From a checkpoint of a small audio embedding model.
Model: waveform 16khz input, norm layernorm, depths [2, 2, 3, 2], widths [192, 240, 296, 368].
Training: soap at rate 0.004, 11400 steps, batches of 128, held-out accuracy 99%.
Data: trained on strings of digits, spoken by a formant synthesiser in many voices, 39062 training examples, 37.4 epochs.
Rows from block 5, named by matrix and row number. Rows with one number belong to one channel. Each number is 500 + 40 x the weight over its row's rms, rounded and kept within 0 to 999. All counts start at 0. Numbers have three digits each. After the name is the row's rms in percent of the matrix's.
# convs0: expand pointwise conv (model.blocks.5.convs.0.weight, 1184x296x1), inputs 148-295
# convs2: project pointwise conv (model.blocks.5.convs.2.weight, 296x1184x1, transposed), outputs 148-295
convs0.785 092:448538534511485577520518441524530515487544507533494563504499418517535487438568485536526474585535532490527526518523439505480516554476501511542520449533488534497480517450469379543551501515507554543541528534513462488472519536477487552471523561518479512489476511546528455553466480512547562461501490470462513593470551548494525480554486498484446441489498482535537439485471434400487480563564536563569515508493456466584535581492497494384437520436514449
convs2.785 092:542564560532500529463525493594555534520486446531437453519520528617457500505520527459533487523480492470489503495509441525543543491496510524498542479501517494509523465533474510593445494429469471477509580521546490535476497495494525455501466500597486457512482505482420411476473518491501505510516437437508510448505511458417525498508574547486543513484543430575551452522458490535477532509404490467511462450498460571443443549524578603538422558484557564
convs0.786 107:544483503494528501504515486515462475421520596481485402505483529570550544448498480490482488517454501536467549568512512515559506458537477485501501464548550526436490527557513450472540529570473505499515475516572517540446488542497561454451551530493518472479497499582540495540491454479504532483548496506499450537425543556464467523510523448459495512452442463497439458587515392469523475538521464447539495551572479489467560502480510544488455462441514548
convs2.786 105:482456516582463556472513504504481503468441531504479464525493437549488505547527494523503566497517485447463528511491528478414460489470494512534520559507518458533525559553526527596504456583515459488539473566471508563502539470505507519466508468502496451560451473511407425538531540498473509420554552524533427479448530496487472500524472513541514522422534625507487510518538451485544523456487496458553547589518528535554482433477512578428479553490515524
convs0.787 088:531509482518475521513470529503534524468504449482450426430481526418471468548443457576535582500467500462548495477566474391490478450461482464465479461537497589540542466497502450462436440406450465503479507517459490449503531420445560534512522545475500460482537546561484573475473531509531459493496501492485539504504526476520522524382431483536532548504509440542480508459472482398535543474509534458500540434514501454528494544523460562572523495553516476
convs2.787 098:464413477520480566429490508522529440541499592530442484515542518489483557514519487546464515521480581587491502478457508558487508523444462458480451507507465468474527577601581521436525490498531487489471509478495478488527489528437473473524453441439521515548432431539421487444536443538534546438540494504494545499446523522430580521470557506527523455544476586548567541391492435510465515489547468498490484528517537535553538591469430493519443514496530509
convs0.788 111:555492548423493482430517473437553492491513435462468513507429511438546486510559454528425490531467543545539526464546555480477414510477506502463468525484480576571582435583474475471544484544537533566507510479508497510470493509549430593487503513516503509570515523539541519541554472528475484448544523441490426509585562485549516481514493525488493498472502467486575550509490391547472424556540467478418467526487576495488453469514404485491618470539527488
convs2.788 122:496506545511457565464546528547489483479479544540528536473485515501542518540535482542538501540569506463473543521483466583498467467503535460447472519551484475487547489485504534466495484547504381541495492462517495550518492473487568444552572548452468518430560560496536484457525463416476509561538461501485440528477519559511448535556519501536482478530518501481446499533529491477527499449434585520574524547444490500493443539562454478505489529505516507
convs0.789 095:496598499488503491546533471537557454509521457528478500507478454416516511515514410585504436578510513499501512480522485488442569552492525484540521576516529520512477505453561494573548458508459476438489517511603469529474469477551500565455537501450466469545524450452507451447496461490526551479422517528491465514475506516483550515543509507475459491510517555527502474479503446413526462577508525523581434475559430535511511581473544454469462581493506514
convs2.789 082:454457496466478504460543425530502489473505521480443484517508547511512498544555477570484482467463450506559505495499501558472483497445511446456413438418557597507532590501453569545515517464554507528502492488530503496546500490505485490498544412534532479525568472556481529459488453526532512481525486441515600515410476521502443473506513541497472508567482434520498484424532429508525487502529489540503468524540452531511431559522432545555463500435521484
convs0.790 095:520475489476521517516491464464527485412526535519520483470476519363509514556528427462551473527480544522520429496505532484456564524489504547482534542428513463493506542542496484530515471513472480481453444496487483383490400503497577528462532533462529426498514532509465490536435458505500523535532547455503444433423576532500401460481479545461485494463482519572517450408513498492492536571546515490492526559537534490547527491478557454541464494439420567
convs2.790 100:534402590441489512470457509536419475493506487569438482510491528454470469468549553555502493532532451508515452522515509522502464471488442471505461479473497503518505504484449517503507543515564544503497594492521505544486527491515503526544543483528474560529460459547482520467509459531485549490473496434459523564488504416495506476515516586473498454503524555497436488413472450472513548554481448465540477506537472602456461496521483522483420571453472429
convs0.791 101:524425498498495464509469490524484520536529467462478461486475482445491542460484519508466518462479531568534534455473437475484456461453509486482424559415527488459529502512506508438495538437475475398446516484390441523436547501508514495523414484546500409435506482501478476523456516506503543558497526389506451489449464465501452479479447516526502533527542568570494475486487543501429446458435465494474479489493474509459502460538430529544489484542512494
convs2.791 104:507427469527465537512510499540511428577488444435399506396580486503433477467523496549529503467562475541484445424488428479511536476399460524476520549462524512476512491474432527540531583537499490518525519482438517529468445471525474524515483484465552559464481494550526488492497474497487518505387493536478527492445492490432473438515518487508424467550480450562551476466570525474524498459407439590536522500525430511510500557493523463483439518518425454
convs0.792 088:552575440488502484516500507561545517470536511425465474520499504492552502478487486568537542533513476546503496482486483441511444467529475463482533488555486528508521471461486462482474430391431518507482498540485514464591518485498541532506472494525468541515532468523517520550458536539520412472544445584418504518498446499482536593470469483545481561504487479533493524468430469420485513556448550459523478459558403495497458484481485556488614451471527495
convs2.792 090:495383446535479493423497524548471463543479432509418503520547469477485494509582563513475487473479427465583475437553540528517435473493507384496487464462505462514452508476390556503489497496521531504464534437547482498475466520500497462486513474524535601543509507586558563493498426519493560472534497460481533438419439413486503468542531553488505436469550475543537486489495440512486543565468501515514435446525506493402417506394537463459501507408468519
convs0.793 093:409486514492485529605444492505522486431520512512452486519491417494492602396505499462499541513495459445479494493526503475565556465513495538492504544496535542510539488442566519551465505495507519451523523571506518585537518491510508487567529505503463480415504479483533435453448512543470540502486474510470535467539485443506521548447558449475507502507471499506514499576517501609524518469502493430436528527474486564504527465469492496458518546419513497
convs2.793 089:552495502533539464526505566529493529457459483467504518500491510496489490456454484436484512449570598506570466439457556536409500476435542493421503524472477513536504488523511491496520442542398467551563496452558570488522468596523535461547553577488480471524573472547475495516437447482460461568486495471505494514520477519540462459553549527459480458480482498538507453506443502526542431450499524468517410541478440499462493526486471474453527493425494522
convs0.794 109:534499518406487462505446530506497538480499541475536519450469480505484515467517518507517519461480513501501486486500487498492533569494466474482518497470418467483488544503459559448471510406474538441437470504413450472444434492544458465577413503511429470508513387464461483510539493491572516513558488556538547546533497433527501532550488514519523588545559576488450572508494527535438456540511527523471495529520461437444557539445439494516524460497499495
convs2.794 106:470434472511424486528519494449534497547531501504462460568433470533565477562524498500447507476516454509516526511560483543526537554520578509443478404475488533476472495508492617543487552429539499513563526519491574508497484508514490450494451532478504528466477569448496486505490505532481548517412480510488491528470565457485554479512459423507521542535552562498515443509492482400514517499468460527525538502455447466520498518498516542546537560511569565
convs0.795 101:446505544501524528539476536491498463409437530525528555485457434415490432433490454511433509567547480503488580464467448483543476483464524491503501544492475489471467411524482527479487501515574498500495507469503557522574544497499436511427495506514495592538497503453519512490543528502518469488506495512496527518463494604498451442544482471460515485545509510485519478499534477441523539500501516487452511530523527518430489510490548534459461514542472529
convs2.795 101:415528477417499514468476503543548448434457435470466386458551495532486511523469496436491504477549539472468507422545451466448440403514586530595555502514490476525493469522515544560495464453468548474503416478425574490523432488525513517517480503425527506492532439527590447463488470498538485530498515433459514488525466485524495476450481447505474513496562513481479456566463501552466508439459544463460477471561474561514442497484524485480505440597479480
convs0.796 114:507447471453503474464480409542445446540513489508543515499579514516502537482499472507531525553510423529489510522502479522497526463543541460531498441499527567584482469478436524383436516495534509463530477541501496480565487507529515501506517476474503511519513431458483604464497536562578483543549443510514508478518481484526597535500564465466405506464553441503506523504491470489518491538607499552466534504446528502513540499517455492532522456452539484
convs2.796 119:487516477597512600502573506481508494499443536520480456523488450600513462535468507471474515515453562536429478421522485514461475443457479468464525532498421488475516483485475439448465530493496468586524539585514523514513458486468542518555510531478529504457600497531411492511565440494505515481506460564506504489404503475476473485485465545544512535541474456468516478518508621492478528481463554468586422531451456528570525490527511453511570438486452444
convs0.797 093:538426517546506450518499524563506482468524455521477369500561545454462550506478435507520511464425550527524455519594509527454443547436447428526508530468449496466555490512479416435494473436542467480410477560432438438487531469567474521478488452502499410517505484508476525505505518448493574479506523507527526501484477461520474464434451521552475469514493485470447470543467500480465541535451515476493484452471500451497527484556447525562509600465500468
convs2.797 088:497500512480407543467453501494476536538529514508501479446493458540456387461538493500474554572482527515462556506468463548488556469495533408396440416508533541538504538517379474490478571457528477504532553450485500471459474501476538548498514533469524515406470515475476484591482543514485520466507519471564570513510481474527528456517503557415504525601522485519494508542473595519599448513452498540499479496507444482526502502467553477501527461496469550
convs0.798 089:484508449507589450502510494535550496465515463568490454487504505476525526463487460612491511566481526586553508558551474507499510534539548540508541504467496511463497525463544433555456448543492458445480493511482433455492505498536547560449517514471541438465514512511509485513469482545524468520462452516509550618441502500490469509524496503519493473415534557522524480477519442498501559552534530489517466506492481463527503505480533485494510521400477470
convs2.798 094:484460485548482522428482484543494530484493498504421503503567533463530500510529490547469497486495533511507498505569504504518471522499521462539444478482564489521524467468437550489416539454474576529535490484548578503437507519481527481457478463529525576531510502500514565535477524493481555520511466410529501514428449422489516474559506468478536514478506429469483498483464456440486544525547558511528462476492473542400482485487503501471485500432519461
convs0.799 078:497481543531486476435465522516465540522538505507553471450497528495510565473509515484556552445477489491549467486427439489476456521491468492481486511437460480443538470545533524439428481400521431472446468458397456541464533523521466480566460465526450453477541461485494461444521484496468461569514488472471495494480472462564498534461494500507512550572497521484510524497442567545410502468402477538431511461490523484474546469510453556547569467534501480
convs2.799 088:505437485536515510482441499487483518522438453500378464572518557495530482497476512479519480518411391517585484513549536534512530550512502414508456418478450479472475569497444561498512585485523568472498519526504468467436460519480442551516479532451567513447473499543500555450496446524495473547490498478505558455440439446418552531490556469494535418512475458481520496494466429496511512582483519509492460466440438483424449518464508438549419493477522506
convs0.800 121:403512521509593481498448486547466534487485474515519509509465581515518454455476510565528568451547500528464542489523501546481597500552494427550553467477409515454520497459505552505437514560552442482524517448430422524510472421501536522574453428529486582499457389444484516529517562536522471499555551487496522555501452512508645499563487518498487450460526457525545559529497516538491446465463426448475490520466504524491464527535474474514432554559496485
convs2.800 104:508462439494504480511448517500501529569466512500459475532553505508536417539504536563475552504515525469520468548484427559492495517503414546465471511433485524523572479474553478413527483445520504488535486514449543444547495551529487628471508574549609375455531523508468462542480504454549442488434442524528427435462521476480437435451516427492537600528438542409548454459467421503470464472548537512464498500527455557530494484420482433506518552506524542
convs0.801 086:455535503503559483521501440535510458502523532571521558502466462405550484512495451568451348563515484499478506512564520536486502544533520502517521467509463476544524523476582440558577504542480524535480503489548491464454544499487493526458491557502516496482493524511508525487490505504494482439446529497529470502531540500474503503486511536507514474440481480530464463435546401478522515480565503475477540486491476493483527525471532506413471504439449481
convs2.801 100:509423502487530491460458472477521492454463531589403455527530552453477505577555490511544482459433438496526460465509418517538429494515478504554409430493541556466522502496493546450513472484501465504465571505522520506503480567523485471532458539529503546475491465506474503447543566533512581520523490479491523501475504488407483522546505546496485473521529429545503497459541451459440485535419542484488493491481475524499467542522578495509477518498446456
convs0.802 103:514516516515525513455471499505467523474538500503518506493529471436472507559520473546504504427480482485509424490464491520468472473453473550517556502405476456437501465535491629436470532465529505485473422393465516515488430525540519557557493445500514500551530476467531465431512427484465517510526502433412461436463522469555488463518517503503547569547518501476489542435527515549416421471491440504424533585476496469483543548480458498514503487454471516
convs2.802 100:510511457511480425513481476494498512570554563507473477570503522489455460476550445561483460501553419420519468455465490541530443532533474492539547524450514400546451569506509543463484515463545460470463524563448516531494595554515449537499458452527541500464501445528508538459498521502564484426487513445506512389481482433558575552522482518469458515529463511564482540536559526447479502567446463535484477446516432530466553459501530502466499488517484457
convs0.803 087:515504513474514508487463498494491498449486520517477527457480547471495491453530438547522488642470515572547468535453478474470459540540497429516567521531454545523477470461540444547497457495463517403461505531515469450493502524490496553422447509494475462445503482502497416536428500527458499499533581543460528507491449513472534556491533465483520504504595469483421469467470485472451524564483542457506470453574462497573524517444527546504533448455486452
convs2.803 091:432381516583488528423462501577519519468532460470455485537509566466481537563561544557496441512475420529508523446577558534552444464518496427513431506513564506522470490496455514508479490448542454479463561490497480479479475481493504478478479468438493485488440523494511553486480472507518533501522440510518467482445472472436513474522510502442538458457500438467449507490492450485509548573487564564496508397536501522431456457494506472519464549428490481
convs0.804 098:486452523449489465458448477460456434486391469515524467450509442510481517444546415481463576450535509538481532382515550516457492443530510447457536524431525444489480485464512540480431547531437477477484507481532502530484471465527468504508489481510548515500470464548457444460441483537507526516476476444485502492469506486508502458547554522484519538516493495493470520556455536508501538447486507500545537489498531506473519471504522535428489488498536483
convs2.804 101:587541507482501498480455525510493513490500514483575545559472524486465478468531486482474447519540615464486467507495512503441545516492565453513481514471499512521550485470481443541520407550497477599532453436495549472514423540486559522516518498472484477478495492580473524448388528547504544557478554484482513525549514450516520506492534537500533494499494501544489491453479480480495426480483587443501480512494547529514468520528463501464537470529539568
convs0.805 099:523458461525499468493508478572561459465462505565488495481457456471497451472497429555474474612492519586478519506532494480511522484474495511515515513479510530532466492466538446561503478481464511445474541588482491430521533490509485509485523528490534435484524571521510545602457497529494525507402507568512504602465473515470506480509484515473529492463493515543507442474504423478500529510532493485491438447455439520495445526498536485427518483481472435
convs2.805 088:491498488510550491431482514460506565473536503559460465500491501446439424441559427468491495505532544486477468520530438505468472446408506515499460456508553546497499471499484521531553479467463497493493497497511498540512535535517527541472505513445506602507541529509507515511449517457562559460481493515589472495462506534459552456533470487447535486483524476447448507531517492462473495387457489477549402546477457552514453538446517529578433468512493473